From a checkpoint of a small autoregressive pixel model: trained on short English words printed on busy colour backdrops.
Rows from block 3, named by matrix and row number. Rows with one number belong to one neuron. Each number is 128 + 24 x the weight over its row's rms, rounded and kept within 0 to 255. All counts start at 0. Numbers have three digits each. After the name is the row's rms in percent of the matrix's.
# gate: MLP gate (model.blocks.3.mlp.gate.weight, 1152x384), inputs 320-383
# fc1: MLP up (model.blocks.3.mlp.fc1.weight, 1152x384), inputs 320-383
# fc2: MLP down (model.blocks.3.mlp.fc2.weight, 384x1152, transposed), outputs 320-383
gate.221 107:116134126129147140099156155132126102154094099084108133146105128137116144130142096097124129135133165107132154137119161086125131172105106099121144126144098157161120135102148140153108111126127108
gate.222 060:121140098159119111154154126106102121127132133137113203137122114121144124098120142112115162133129154133115123152165131119129176133112137177114084081087118159100135094112152110112130172117098155
gate.223 127:163145141101118170141138167137075109128133138112147157136136112121163109140121114125119117172150126164095117106151097130137117136132086155106151112129169136142118117155129128086132153082107153
gate.224 085:127131148072117115115158120137079162089102095129140134106137147129131125131172162148172167070108128129118179189174069114118108153135114140148153178120132116122128092111159078100113139099140149
gate.225 063:103110091149094107090102119121175143121146108146148194122108124089136132138144170173165137146159111134111091110126117154124118132153122132084130132140106135178114107120119127134118108144101152
gate.226 020:141134122149095151178135109100086147119147150116137150132124159140119136108136105140177129099139114145181133130103123124133144073125121085144113093167173143125144099139126148108141104130130102
gate.227 078:113125117156132114131149105141115148137134101152108084106118141135128107152133141153130169138144077151124090133119129086115112151162142141129104110083120139158107131156131162159127135144111113
gate.228 069:139099155154133167148115125149112145111141140136171124134138103155136137107106109114156143148143124105156125136111142137106147137111126138103153082090148139155104112183144158148165168146149116
gate.229 044:155129168131133162101151113110132118151130157176116094122110129110125162146143114164132161116119107143104171133083131123135112125174130151156105171100125145077102168114154145156104119152099111
gate.230 126:079195118146150131122118127141098132098115139106075128150112129124113142123107176111095126156121089133117095093147131182152118116069154123138139159129094179084109146123145118155129090172127164
gate.231 038:130111134123184106166155070152176124072135117094165149156122123122132123136125178132150151124142136131139129115121160093162129139103151136089099130150118118097119139116124140110140124188106093
gate.232 025:136129086133141114083113112122086101136112127119117155110114098102101125103150108126144177146118144089156146098116126153157154125163111142137103123130131129140154128116125136101130157149137124
gate.233 047:123142112070118122149125137139158139123098105119148143115162133097175116177152095121100154157125158070130122124104111140133123108159113128145147122098148122158123106152103111127108171159131174
gate.234 038:140150098113112103139135139175140138153116133108190107130126126113141118132122125125138132113125063122113089123151150145104123059151137114132171108128155122100073111117151127135167121117184133
gate.235 077:100123106156109111114144121135169144099151157115106164120148138124109148107145137137136139113172119126140138131100117117126117123105079126113122112140120143140086128151112088105116114125095119
gate.236 074:095099146137119168156098146101121128124118106130169158125111133119078178101138127146134093119105152139172109130138166135141137123133108146109159145093127152150165131113148133176126150117116104
gate.237 096:134147140141102133122114130137151113180129142155179105132102143112146120136153121145155125087125166127116094163112132125145141122088115171141101130164109142156107134159130139079119116128113130
gate.238 057:099142167096117150125132092112095109155134111140133089146130084138093135103100107152099121110126141108126132135135087119096083121099132110122122126205123169146137138133140117109139145149140142
gate.239 123:170144162140141153142113089150123117153140153144137115117121150114092146086075150129158097068135114136119133130122148143139154131164158144104128131141126156150121109110118125105120106152106087
gate.240 125:107119097117123144129141157119097166162108143139126153135130169124144173148125182104188161122139117132115132105134145095082113097119139134132113108132111100113087110107123130126144122137126131
gate.241 140:095111133137124103126110132141131117149170137091181105123124108123090115123085129146116112122144154103101116155155154111152148117132096191124147182170168147125169136106138125114143110079120151
gate.242 100:130121118087168137137097120123129113131154075121129098138070160135120153143098170112134103131098126150070087105136146193132107104118105147111124128164118155130124141115149158117091113152157126
gate.243 071:111138139124141089131138158161089146060149112145098160104108180128091160148145134169126124118067095120130153134102166136147112119095109122130106151124172121107088129124109124130120092144104121
gate.244 043:118099102120150071104128148111167114183155111135104098114098112114171107155125154144135106135134122104115152119169136145089143140105107110124158120103146119097132126149136137098104111116101112
gate.245 104:136133148128149128139118150101112129147107159107165163162106129127140113128139122122112118082113100124106146100107132099087153151121111170175162135081148103148162111146127136126148105116111120
gate.246 102:150151115123158150080186163134117167163115172140104129153185128119125119171113082171101123154110082178139114097135093108095096081119177136145114117175143130127114093118068123113075109149148131
gate.247 052:101149129149155161095066143136133150136135144143113162115119188125143083146104166107130122157129137127137103141142137101134101103081146109140149129075127109093119121119134139109159130129123173
gate.248 139:161100087137140104139086097127152126139118101123135141104126163162163104120121136188143134118161112087117106141107164133106172126107147095115136150159135105088136124141167128096139161141143127
gate.249 044:120135159132126141145097120173152098154141139154077143142093142141120069133161116139076143114136118078091129173134119097101085130117152115161130128127151138106110153129088147106109148112154130
gate.250 044:101088125155105144097144107152137165141081110108137132145083113162125122130126153087067129112187198091139138171113109116143111093119116133148144140090118101148116131163158154081147185106109145
gate.251 123:166138111169123142140143147148118133128149132110114151145072128104125149152114121144133121099151161149145165122107126156080160090171110085099127144128128124167088114111127120145139163107099097
gate.252 086:088152111115112119106124124129135139164107168136160101115113127089127117122160123125107180118063122140091063093103104162149091126099170141163114129116140106120082150110122114091112101121144122
gate.253 126:094157105118122143112114107120114105135119093147135102096129107149121105161131122152129148108112135112130092084122150126105172161123116182143135104169093092123138157132149104144086107124102130
gate.254 111:139129147125165125125132191152110130149105152141082111106156131157170125115109099154100159122081169142153139116115134108119179088143156113131101135120162071139128158166104162124158139103128113
gate.255 039:081083133136152123131079147108104111110119104100101116148098135150116140106123114106147145122133128082127154126110130116085134110103114128121141122147130117106127124158161137146139142074137140
gate.256 034:142134144136076104131120135102085119146105152108139116122155131135124136166122160109087119166111145125123150143109141150095143116109144163154181145157147130135124112175148131161148119132090142
gate.257 051:123094092131112141127144148087138086139105093110122132140114122138167111060119119102149159146145126084135164136147157124121153126151103125108099087122118112152153141076094115146135140147116137
gate.258 063:106104119148086119146127117112157123124083162132066106139091122096088114161152139104086132113153156113132136114106123152132130112124142114127128116161092140138153156143163124067100095155102115
gate.259 119:125137142160177162159153127108144100146112134121151149077116099146116155118123162199115148133111154126122134138104114133130120124098135114121119122139098169078119090084155117122138143183112106
gate.260 125:122118128128116136153102112112129116138089135117157119157114143122160134131154142160155113122106126172132124144160147148100137130112097112157153112123135076080117171077145140120145110156164150
gate.261 035:138106143139151131084096080140120127097127155118123124146148083135156087128108132157117083116110120141129144109107155140123162169121111120136121154116128150103079138108109131110109114140121134
gate.262 117:117203145123118155136071134144150159118134153171141169087144171098128129150163095110131133120106123126124137142138156135179161102154144127072110166088122095135136158139145087123093134105118157
gate.263 092:096099085114125136140153112095125123128160108147181151164144091116072114079115121099140068123104137127131130118129141117063141087150149107107140125133149128109154103126136125148130121134154190
gate.264 037:114141109111119103123128131112099114108100093137133111150077119128180105134119138135119201147132117102095110152100140087136116165158122101129116124139109110183142133149146142135143129127094117
gate.265 060:141127118108126145134141146144129124077096127150095117117111114155119122093154153137085131165117122119141119153143152138103123161118109111098155144092153106111148127167168075117109133144131098
gate.266 129:140120106160171143120146090137118138139127120140139129179096136140141164114123092189130109077193132103116130125145122090166109087105142126129126100126079153114163124152140099124158103121157119
gate.267 052:080146152093123088128176135151110099115163128104135135126144128119151092128146103110129134118145129071159124114106178157116148162137078152143134169177105127127111120152120147104145101170131127
gate.268 039:140136108181143122117178075135121078076105137127116103141117129129123179121118120129154137150128129081108132128117129141126175108093144132107142119112114097138077120147127152095138138106135183
gate.269 024:130143098109159163128145108107086147089134118085095136091146167134153098140103113129132120154125096170137090101138139067155107137130129132131156151122146164168181113136110179155118126099095121
gate.270 083:157127133136124117153129117142150134146139063095158115146151169143099126132152136150134131113165164116132155136110117120111155142077110122086105154149103156135098128138089115124166146122132112
gate.271 121:140096152122147158148081096098088105171127117125129107130170086151147117136119117123120143107151099118135092128155147137145132077143127137116163114120159136084144143134143118094102114112093129
gate.272 126:117128157143142083082121162140120152154168128101112147098099074154148120141121117082124131050128177102114122166115114154103115124108124156091130144085152172125147135133165148124169099120097118
gate.273 024:159126129082111169124102137154118125116111123152170138112182134098099115153135134108166130145146149145152115125144112121128154126083152101148137157125138117080139116113140120123115124131108101
gate.274 067:151102158108145125142113111183148151116156123194112139115149119122110196126129121137131122133128131117142135148135134138094138124098111141131151111119180098144121129168118122150124181121154157
gate.275 136:106084183107111108132129153132119180098140149151114130110138127133116155135137168149113115159094150175168119108133133175098127121153176153129131136149120143130118126154101087117114138134120136
gate.276 031:111085158088153126124147156097158123135156096087124123142093093150107110142120087115120115121145138166122141110113179132108127132093126147185140124146155128132122127138125150141137129116142133
gate.277 126:148107156137141131130142135146126131109122133167123136127100140119126108134132148111137090057114138117124184116144117124135131132159130132135177076138085120103095125105119126169136072100155112
gate.278 096:069102100138145167114190123130160110133155140097121131144094075087128095145107160155136160118121127141169161137175113108122159137142117138146122094156108129121139170140124118129182151123127128
gate.279 114:110149143159143095111142136104125127098185115120114172122127118116108052155148104153162140160174117132084129148142086095124114112140105118141155098115173132124143122154132119100139069141093083
gate.280 100:136142140109143119152108137126131135132114160158095168086108137121086139129158112117102131118144186139152110115076104139160127149115128123112122101121146153142130110143140150119180095125094128
gate.281 138:095107147170134125119137092072127110142144137155133134108105137096134128136132138134130119134156167103123138154165098116129140141100128124128133154134135172086180107129141133140147095104041132
gate.282 139:130089173095119149085136147126124138119189148082130153104124132143108142156164129123129139159133132086104054126106168115106127105108097154145142136142151127111096142165135065103170110118118122
gate.283 058:158156138142136090102077138114177130127152106118102107150122105138151143139154163143118150128146152143156113099080193126074144147135137111163111082112110167146122163170152130128131157131136098
gate.284 130:114121135165090142110111117113097096082126138180143144115124117087105112163114103163106130152120133103078144151121136125095107159130119121142090161108183087132130093137109139106150091144103127
gate.285 127:088150138120102171112141122080100089112107140158179166113128118150122150131105106143147172112101111105094131129107129136119109120146142149138100116117127105096082134131129110119074075158140137
fc1.221 105:108133139171064122148159125114123138144160103137123144146141125125089101130099138128105160117118127141172156151110122096148115186115130090124167147149135072102166086106124136125142161137132124
fc1.222 059:147168112127136161131095176175117166101158132126101143099113133137171126111126175150103132131143142118127128130143082125103145167146146109146125122084125105085082129152165129124099159120079123
fc1.223 129:141171114148125129117115146152126115166115141123123162139101089134163142104143081103096115094153105090140126116156146106123122104083138158159199084083113089124126162154083118100122153031136136
fc1.224 085:111118142118169087134138153161123163099130148125129141145155126114129167149138128116135103144142116120134160146116165103151125118134189133132154128128123136095098130120109169101103155153141138
fc1.225 069:102108133119131168100127087097132147142141152109141140141069133164139148155155140099110136145139162138129127146153151149093080135130137117191188088063150168111149163112125104119090098099130146
fc1.226 022:118115181188134102157116123149141170146135125137116105133150074131150143122132092159155120155131120140103132104126135135134144171123154173141143151129094158138111099148102135158137110126131154
fc1.227 079:146084151095142136163115101105122114085120124120133123159163112127147057122120125146099118128116118143098065090147138099159122104070133116099164140141105102108137137145110092123168136173112142
fc1.228 068:087133127133126141130090126168080120091127133139139131138101097137112143144141159107091123147110103120137148141134160155125153145110097171147133141070152137135137141174155143153123112120138126
fc1.229 043:165102171153118168134103119119133112173124125174113117130088143103148133142144106153126152097088120110132155120107120113122114108154136161157120165140142151088129195097175102163122122109103135
fc1.230 125:133123160128151139129126172170125126147103117108156128184113131099139118166119112140116094139158088179121145130139131137125159135136168129099161127129085126147083130137090087141139123114119134
fc1.231 040:153147170109156167129122071138134136120100083148118143130149129119089118129159188150141156153131109132154116123156193112108126143099120128089121137174130099127158130115146135095148128173069121
fc1.232 027:092156114102122105082106128102139149146141137100134075146087148119081162143074123138167160134171109091121129150155111105140141125147133148173121144185120179140145133122117137181112149126100135
fc1.233 048:132112120147100133121103127097093130117149092150148140114084112111125157121088125134115109117129165141124140140162162133105141120124129147117125132118139113107134150135152142143150161132089105
fc1.234 036:123127124117143099138117072125156086131107084138119100105101107147154105152172106139111142112153151113159130084121120129141130122069168083092114129138095098136140143135136162144112095087146115
fc1.235 086:142100150091130149156150160146114114178109109142158080147108111106170129129149117146109115140091163149144155115100168144146159150143140109101104091166116103131152126125117118116141127110135132
fc1.236 074:168141150157118115110124110163090102133116135104130135092137168118138146112147100119121125129097078143102194138125136100127140135120122161126150137145097118133128136121167122120150122097145098
fc1.237 099:142130115081123097127167112090120157115130146107132170133130166161116110090142134083090112141092121155135202126144116109135077125149141114113123124106123160135145194141125134169131103105156101
fc1.238 059:100135143160116096094140126115118117163125121128112128134137145137146119173157140105165105146125149101124113129126131179155185101102113121107173176095162123107114094133095146109134159157136127
fc1.239 127:150123159138132136148128131169148117088136118169130146179117100093153142117148134130145131150150068141114117129130122140067083130111119129152104133121138110130154120132135171129118140118101120
fc1.240 124:170185108148078157167128160126069119117150156127144071146149118122104100119152140131108099128156105138095087130103144153101137141134143125156116058071104092080154136103161150156136163133127116
fc1.241 125:144169135152078152156102142163140124112159099161129144140122127157149129114112117143162130179151106100148152130130137132134154096138120101122148088133115119131090133107119142128104090140113117
fc1.242 106:102110116130160133146162155148132105128086125090111155099159174168119161148083161119193106133139146143109118141114165170102128121119114176185142145130125118128163124136168120105117096158123124
fc1.243 071:127136121114077169120084091106123086141100145090127131141151158144102107108163169095099160127138163115120101113162094121075131177104158133141117143105158156110111145125123159115159130140132165
fc1.244 041:115089093126130126143150117122150072154118166142142132159135121148130168103151139123124145118079100127109187133145158139108130159070162101138097135104148141149114118117140126175102113104118123
fc1.245 110:095136090098149138127139166112161157103093100112131134108123135122149111084089112133104156139135148126142120105138136149075123101141107085105099144148138169134168067153107139137171160093115147
fc1.246 102:125104126099108110143118127126159104137074105164132144132158173082119101114163129126105096117141124139117124108133147122116080137118165092162137155116128144111133102141137098152165107138128139
fc1.247 056:159138089125107179131159145122123114122121129122141156118113184137140090113136122115133111131103136185095140125139114115106113121135135146143079136119068099122115120079158140166125156115090122
fc1.248 140:149180120110135129134111119158148168124133090136135118138134145116116124118108136151111110113143128070155096096152140084127161125127116111117159109166133139092122129134090093111129161158144157
fc1.249 047:137110137147126080131169128100093164119152131154098097127127145094085145138129110114139117148097112123143148155105121147159121146085136153164122121095104143081119144150154122110097149147069155
fc1.250 042:104156137125163132125138178130142130159148111121117089147119126124091123071124091138127135126071148103093117127102116126112130125138116157126118116136143129133154130104131133089075101117160122
fc1.251 126:110146129093132125147073151091130149151123086106170124149144135128138120107102130119127126153099148131108139081130135128094104130087108127149117148132157117136119162096123167085123108169122140
fc1.252 092:114113121112133112161145154140096134123105153099103114143142157123115119128082098140098109116144097088171139114155109117098159122129090120100156064176129104139161168132156090175129124152159097
fc1.253 123:150114170122126105162112115096106098158109134138165180105162114105132130100131167151092123125107102162156134124089127144133104098154128123122149152100138103139116096177130120156145150130155137
fc1.254 118:094110144127076157091122091162137159085160122135174131143136174159136108145122122116113118127182115120168147158115097126121118163143140131152142131131083158146139123083108155162103097163133153
fc1.255 040:158170104136171140126155145123090137131138117121165116177125119089121150144134144150145141154147091124136136128142123155117111154168154111158122205094155126122114132094114111148116153155113144
fc1.256 034:116121114114138122117111136146088120094123127100080137148108160112096136089098126129148139169104100107149134157119124125134127186129150129107139117136131116105125133144152115156157142122114112
fc1.257 052:102140159137146066155159104141148103099145075127097142116117155132147168139179146109141096163124130149163116147108141115116140120106111188100141167204160146121126154135106115114100156112130098
fc1.258 062:130111159192108124143105157118130117115174102147115096104135123122111064119150143098134144150112122137095123147097144133123127134113115136124128125117156150130121161097137138143114103098153102
fc1.259 125:119117135140140196157112121120097113116128135104132167080175117124121121167105121165084141123114115152151146152106099133128154107130155093114150134140160132114132119137144143141132119139123127
fc1.260 129:137106154141103143125125150093137122112155151137119111167159116162127132089170148148139114121118135143129112119195148128098130172164165140128178123151071104102135142142121123122182180100123159
fc1.261 038:110142118125140138115057119120142134103106164140108123114108145132102086135114122091108167119082192162149130124122155143139139181129143092153127130131113144108149158111122144113120140150136161
fc1.262 118:145105110115131106120152104110126077125124128143145103128133100100111093087120139128138154134103123098125110111140114124086106132122102137152151147142134154114110099139130145141143103102147085
fc1.263 093:099166136148126151112175119109084074130144104136149169122152114118151109123166151124143069118134123092120160132128148118108137103150129161112110145196104128113170100135157122143127107144139132
fc1.264 035:144144178107104134110137087181116126128164109153134131133097128158115104116091164152135113127161128174133154126160095140142122111098133100111133169118141129114160117130131147120136113114089119
fc1.265 064:165140138110120083131125142116132115153129110142139119157102133090139111150107106119092103121146149107125128138107083111185139104181172148147131130113127144140131134125155157127114134144133123
fc1.266 126:130147124163148162139156125154088105123096104104106084128102144119108112174137137142136143116146075117137139140085106104155122141121151152117117122113088140127121122161144171128184077132098111
fc1.267 052:167105119136104132136113164117117155142112096127095139130120124075132199145092168125123145166125140185109116124146085091124146124148158131102075121091108099149127143150130124137145152120105127
fc1.268 039:062093124102102135142078163106107167171152109134100159133125149162129094121160101119118129123111109136143120116134178112125090159140120105137128102133123128111160102096159145154111157165082139
fc1.269 026:124119086123137098133142156151117095125140110160088174167121181149134164105129134125108129119118164148126145109120072154095111138108130147109138137118132128110119134136110146171142172151131120
fc1.270 084:145140127155128170149152108137119124152116128164147103119082141123121154138098125158120154098088078096106104159147168168129155112183146112140161110124140140164150105121107127137121126135123105
fc1.271 120:121116137133162122141099166111138099100102125153113118124176096058148135150180143165091129154106123145142129139170135169112146078176127108126104116109078144107163139127115144114089122111172083
fc1.272 124:098151117204161148092103117126079088138117106140165144144103147158170113143116101114101115113128101146132110171144106116136119188141131097121137121113165136082135088126135150131131070171134089
fc1.273 026:134145106135167150135155158116150166125134146116109111133120083142140141150174120165149125118143119145132128149124086157103129106143103163156054097090100155097137164120138113142146112129123124
fc1.274 067:158144121146179109108140134091153144125146091130109102093124127135156161116116093162132111101117156133134116159131122144124109149106105124085134116139133134136069104139152157111130105120149146
fc1.275 137:086111123144144145118121135157166132093125113175126093160131100070127170108127119122112154118106084162146137134164105109155089136177091091107149121153124093070090152118138158120113149121105170
fc1.276 030:181139142146155153100125127135119143132113168165092172110146119131158139094110137100136130127125127090156153168144112118120119127136130117088131107081129114138124102144110163125149084143101134
fc1.277 128:098126137144134088121134136074158104115103150087176128147151132127151114122105149121154161139098154122066106103124151108131136174149107160098142142114191130093098099145093117153122111122161105
fc1.278 094:154140122080156102128136119108152113129106115104113137160139132110101116148155113098149138128104114164148174108103121130120154134148138173097125122140126148122138167186137109132162113100144109
fc1.279 113:149149142131132116127135098093132136113158149128071158106175130140105119201187134134167103165180126106075143124128119160138145143107105144129153112175113095155142096119128124141126072102140119
fc1.280 095:137118114120136167148099116133092150135117134119104090140131160154147146084142126095111123149137131127123107117129100135111117097131128097105142148123169166141183144153122068123138080194118143
fc1.281 130:119085113146198129119141136119084129127116167192144116106109146087133126177132110126134129168118138124112137117117083094124133104148146139123085103124102088120134145161171135150123125123106106
fc1.282 132:105155134125113107100110154105075143176099088133115091096148091130139104136146121156126110149142138082113165107093130154105164155112159120145104125089080161127130143140170126152125139082116151
fc1.283 059:110124114147136129115081082150163086126084119109133125102084167130114125128140098123140168135143110151096122072108167083152159123158108157143137085148094111160146171198165111139139124104139131
fc1.284 123:146122154160109175137174102126108130160084137126122172132127151089151130154117109147110111082146108148117158137143142129093111102138159135130137128140145150119136119123122139102138134133111151
fc1.285 125:161144095121145093122112111163117141152193112126121076128111131131126107133132080114148133116117165138163117152140149134153172093123139087125112141137147118133172140118092139188145134125113185
fc2.221 103:152129149120157130123179132143121109128079134073096116105119115137131156127155122094094142153132136101128124106120129144134132131095128130115133152133170158125099136136114150124105126133147126
fc2.222 061:156119154082105137104099098112137135147098096137092122121103149131143109145160161106116153101143091150086111124140153157119160137084168121139165103135135144119142128114193112132121102107137127
fc2.223 118:113120105081171097150115139104133113120161100157115109155122109154120140133119111148129075151116118114119138143066117069151104087116097122125132122134130171152128138097124093127129134120133134
fc2.224 084:156082132098150110161117083110117120169090146110176147146139128124135089150117153122088099138174087133153106125151110090139152086118160156111107123183148118141099127134130146105116155145085160
fc2.225 065:068097129141125131140129120134189132093111145154113095124185133099125099168136149123170125113106158181143148107122136130111140156121083149110108116131102143133096082135132105119156090121099138
fc2.226 020:153134173160151102099132138171149116125112105104137133139154139140126154131168120108168155144100106122068150091084138121129117155140093169111120116085107167150144125123135137190173140083140155
fc2.227 079:092091122135135120140146156135106116125101099164130104116115116124117106104108101125140116174116098091156131122132101100093145138112160115172103170155130124131109122096134129107107169170115077
fc2.228 074:150163130084139170118122134122096088114163133147152114159144158114129139107130094087132155150136108140135126155117149136119138138175095144119125152125101130141158141148139172152134113089131104
fc2.229 050:171117141114132189130143149097179113136141122100147130108144154122132117164124168157099122153100134137179130116160125154105163091166158073115114166150143125138123110136100183138109139099133121
fc2.230 122:113131138122130067114118108143148094120144146127124121125153153147097123140114164117105114150128116161168124146155124146113131102104112081115161170103126148110115112117135107123098101138091145
fc2.231 039:121129095114139134175127109076134161108099120138115077108163125140206152113129135132149108117050113110111122133144135104147129115119067163104126107105139095099108081108142142118128120104139151
fc2.232 024:159134131135120154089170128121093144096091149144163124126085141102101157143172093137132147144119113123178133149146143133102106163132127142126105178123132127148108154118145117160123120150081117
fc2.233 046:157091097124133127157142113134134155165157112122090131105109153116135115138148148110137097136091099095118131154103126154109142085128131074156157127139120121116101159109117145152140072110106111
fc2.234 037:112084080125159146088150123113134096140097136162096100144123154063113132136113107108100122111129135174121107144111132121101108148117145135084127117107126126125162102113193128142080126178093136
fc2.235 078:089156096099141174099142115145127098101116153141098162136142083162117123121125115111144087085115111128141135127105171164125111095135132088151124129098118144144124093130156147174130119114112141
fc2.236 073:129076113140179109118064140122155137141159110148133126091109116079147122152155094119112109132138160164120060118099135102157118102118087130132122120133121132126129116154110141169146115137146102
fc2.237 101:108113123123161118129143195101127143139162118123135105140117117115170101105149152133108077104186160091131145140163099109153124104135107088156125139113116145159129132111171122188130185123173080
fc2.238 060:163151089157104076154125114133145132109137161094140129054141164127109075099092148121096110131158167151123130127143109106170116119106136161140161143132139126098071090116139138170149100113146123
fc2.239 121:155165135149136116145170140097104095165153080120134167093106077125141133104106114135134132134158169172161138115177096131129103131118106126122123171153106140109159177146144166127167117129149124
fc2.240 127:144104151174083127149104153109109165130186113103130111144106129144130146114122083135149104187118090138168126118122136099117123114122123136155141151114124144116143138147155135153126149140137137
fc2.241 138:164108159125144135073129129179117156185119137139151141141101106123071115133197118146135142085123152101101115094118124144145117059142169181138158157109160106156139149135144162145126136142120150
fc2.242 104:119162109098120142123139153081102115122081108150134141149136132145091088129123139112113075112123119142131136096157121111122087143106121143122169115106112159117146109118120115097112130129106143
fc2.243 073:111167152161126114098127143124128137148121148139130159120160119127122162140127127190167110098120116131156127066136114106148125171142116159129135141101121186115157120103103185115132126163142082
fc2.244 042:084134155140098119127154134141105119121116087134160158088133084169136139107087120119064074138140122133103131144137097148142130148159113166104139135148169056115120133145103125121126134141149110
fc2.245 105:110140125097111160088148111138160164120105131106129150110141133140153139119111120131114120080132149108129141133138131100095111131137157102125119123122143131117141129123111146155088116118141089
fc2.246 095:137066149099142131140134132092131133146128158120120156143109108132119131177134139128115114146141129130118126117161158130150170084115123143159072094096142131146161073118128130136122125122139097
fc2.247 054:165125142142112131132118145111114145134149088153111142152130104117073121112138149139117122123089093127110128127135117160126103184146156098155134088110123113128088149102103145139111107126137138
fc2.248 138:101120138116114098159133119091136145116093171162141103124111127170151116107130164148130100090145124120135097117128131123155128120164125121087145094139142141098101133112129123138140126143082169
fc2.249 045:166142103150166131137158099139132133127126124100110115138117133112141120122144140085143073137119139128087119126114132144146115090141090112104155123140109138105151127126144162099132172152091113
fc2.250 043:102114140107116112132160103163065103187110137104118132095121129106148136119120139066140100154146161089051144097068115154146126125138142146157085124147116137104137114076175144113112165128135150
fc2.251 130:135137167106116157164152117098134088117143164139113133132117142128177104094103112110087146137098094130120149140126173117128150184134142157107085148131087149153151104085150144118122125176124107
fc2.252 090:111125130120133154107173161106152135126115133086130107089122121131124125090131111175132098110114094141098147137155115155130175104156128143143126117145111111105127127141192129110153140082146108
fc2.253 122:158111127158142117174126135174138135131177143137101114113095108109092130159170168083149147160118134134128131159107136102162136130145080132108109145138163154125088170145140145167135161112143142
fc2.254 118:119135105090113113114101135138121141128102135124116140159081129125166125077144088151099121124121121133107122130125143127161133151156123088125109101124132134109159091128148089074142147149169105
fc2.255 040:157085095111121110140139111138104183128123121148143134123135106126118113144148080129133110103106101120123124164099109124132131086162123116138168122095135149159111173110117120151102129139126155
fc2.256 033:174174131141140142104156069084109143161132113174140127172165149153165156166103102138107121097126141132110133121143123102118116119130127097134149080136123174119106133142106113159137123166149151
fc2.257 049:090131136101134169139089122147170157126141135105095123149156078090115074096090126086159115079114154104111087127129094136142092170121128142155156137149139132126091084128173103138142139108148150
fc2.258 064:150126137162137088184142113115127096131114160145088122176092127151108095144146080128136107115091127152145109149131140102154155133099088145119139123159169145112147131140114088131107112153111106
fc2.259 120:129163144136147157155137142102115155094115170127085152097121102097134078123155137115151163172150129168089113135132142153148163094144149127144080109124101120146101119142106121118151143144111158
fc2.260 127:115097162126123113099109182132135134147113143103140113148092117123109121093114135155096132166123143133123144087132128175120106116129112095135107113133172100189105141091085114140090170136113105
fc2.261 036:131124134114136125156173198093146101142105129139141106138140108144112106145135132110130067144125148129189120121149101085097099163106159103134128105093105131111133131180192104133114093100127080
fc2.262 124:123154121069094168091144138138105097155155110159109100137131137123117126142157112105138133109128170109141130151143105124091129139133136151144137119144110129122115109104152136124130131133141059
fc2.263 090:137097153128136151137141118125134126131117129131128098136152117125149100146100118131103086129098131161119139118109144137141153100090127170138099146137123145113142159129160120113098085101115139
fc2.264 039:084140141139161201155133153103161156150108127132138137122146067135104135161135125139116154147140112137162143169184147132181102135145161118117155130111132129127097115142154130123135115117139151
fc2.265 065:083105128152121125098092131098185119108117090105155119086113120149149148138157119105117114177115152149180172127100156111130136132089104151124126161132159139147158191105116085113093140130071103
fc2.266 132:077148086130084098122166112131149143119094125118140107074143185114128141123101142073151186121157116117149141131136088111131128166111117098157121150148107115095131124138103124136105135129112094
fc2.267 051:132121168176088095116112146121106130127106145133142164130121179140117125073130149098115120111137161091111092132139134148091133160104111133135115102132135132080088125174096120126127114163108091
fc2.268 041:079133160123068109149155137072127177112148135124126134131146121149107134111162158127092121103111087119125133100118152115158154149156148092136150140137174122118100139122124082118123139092097125
fc2.269 023:143142102138087139147124077148105111145115195102093156152128160133122112155150133099125122111123116129142125117098124133137144108134136152124115155128134118138157094161141102097135107151126165
fc2.270 088:126122108071075116135123157111108159150125111150120139115129139128129141123132136083116176118098146153127116108133152144132133152080171062191111124132149139108113167161138148108130117113103146
fc2.271 120:123121120173124134133123131125084149129115166156123127144115060104111164153130120126106146132121104143109130147149136125150151129084137126149137127155135144172066100165159089105102118193123152
fc2.272 134:150136109093135170086113125134111138117155108168156147144139091140109140145146137148124119097147141129146129161156141108124113108119134098118146119099127117104192120119106154116108106138166078
fc2.273 027:119131112164113076136104134152113079137112104127131181166116100112073170117122121091098109158152078101108156152152109052147147134140118142123138143134147137159131125131122125109129202135151127
fc2.274 068:097120136140108110111108126124154125116126137173163139095096093131119191114147129097164145127120152128128154140127161156105127145098127113127112136091141151158133111099116134125138127119172163
fc2.275 133:167099146136095124190159160192125145118121119195105147106118114151109126105145141123170168115099126127123102152138139120134100117121135145148143170142138130127075157134128164146140109114138159
fc2.276 031:144140111106151127117144147097155120142152113125147133089127137128153126116113153114114122127100089122156141153135143138124122143137125161127128145147154144151121108150097085140119154100147107
fc2.277 122:114169185120048089107141110143090165127121100135131106148156153130150136176127133112143141116143160088121140148096134085113148131128122147108109119132100130119104131138125165082142148092165132
fc2.278 092:159114128140132168216129150161130132134152134085178111111145124136103073129114154152144141122115161106170131139134136141112116102124169098111105136159112104092142140179157162110130110130121126
fc2.279 119:099131117147089122163120133150115118146132089130124100113078117115089120123172152108146145113108153096156129133135187142118123145102170121138098078164084104144150116174120172091094120148169116
fc2.280 095:106110134124125135102133104152153143156082154130141117129162114150117097149118135099138117144156115119138155116072163135152120144148137150165153164130116122111117119155078091124132126096108130
fc2.281 136:114121098135098130142111112127122175114137097106145121107129101143137122111124125122111118132123173108167093113134118171107130136130128145125108162156099091147147108112128116118175133125167144
fc2.282 138:125123169123128105112112126145147138086139126117080123159079136115109115127136120119130120119109117146096139123081162129144105121136150156186121173125153129096113112174130097122156175133100112
fc2.283 062:136138117107140151149136124114082105163141150121091126146126158144115150121117116148129137128098083161117125135119113078115147125094089170155124101105093095125151067095149127096162102119134074
fc2.284 132:138151142092147106140099102117151147151132148111140176109147147134129138104117154113166151116144127119132119116130123162150135167119132118110127139121126138118132097111161149155099081163121149
fc2.285 124:125146090117120164120152145121166136151112077131154114109150134118148148102151125159108165171133111114117096108123147099080104147106101120142149148179119128126152147118175112141122112079088113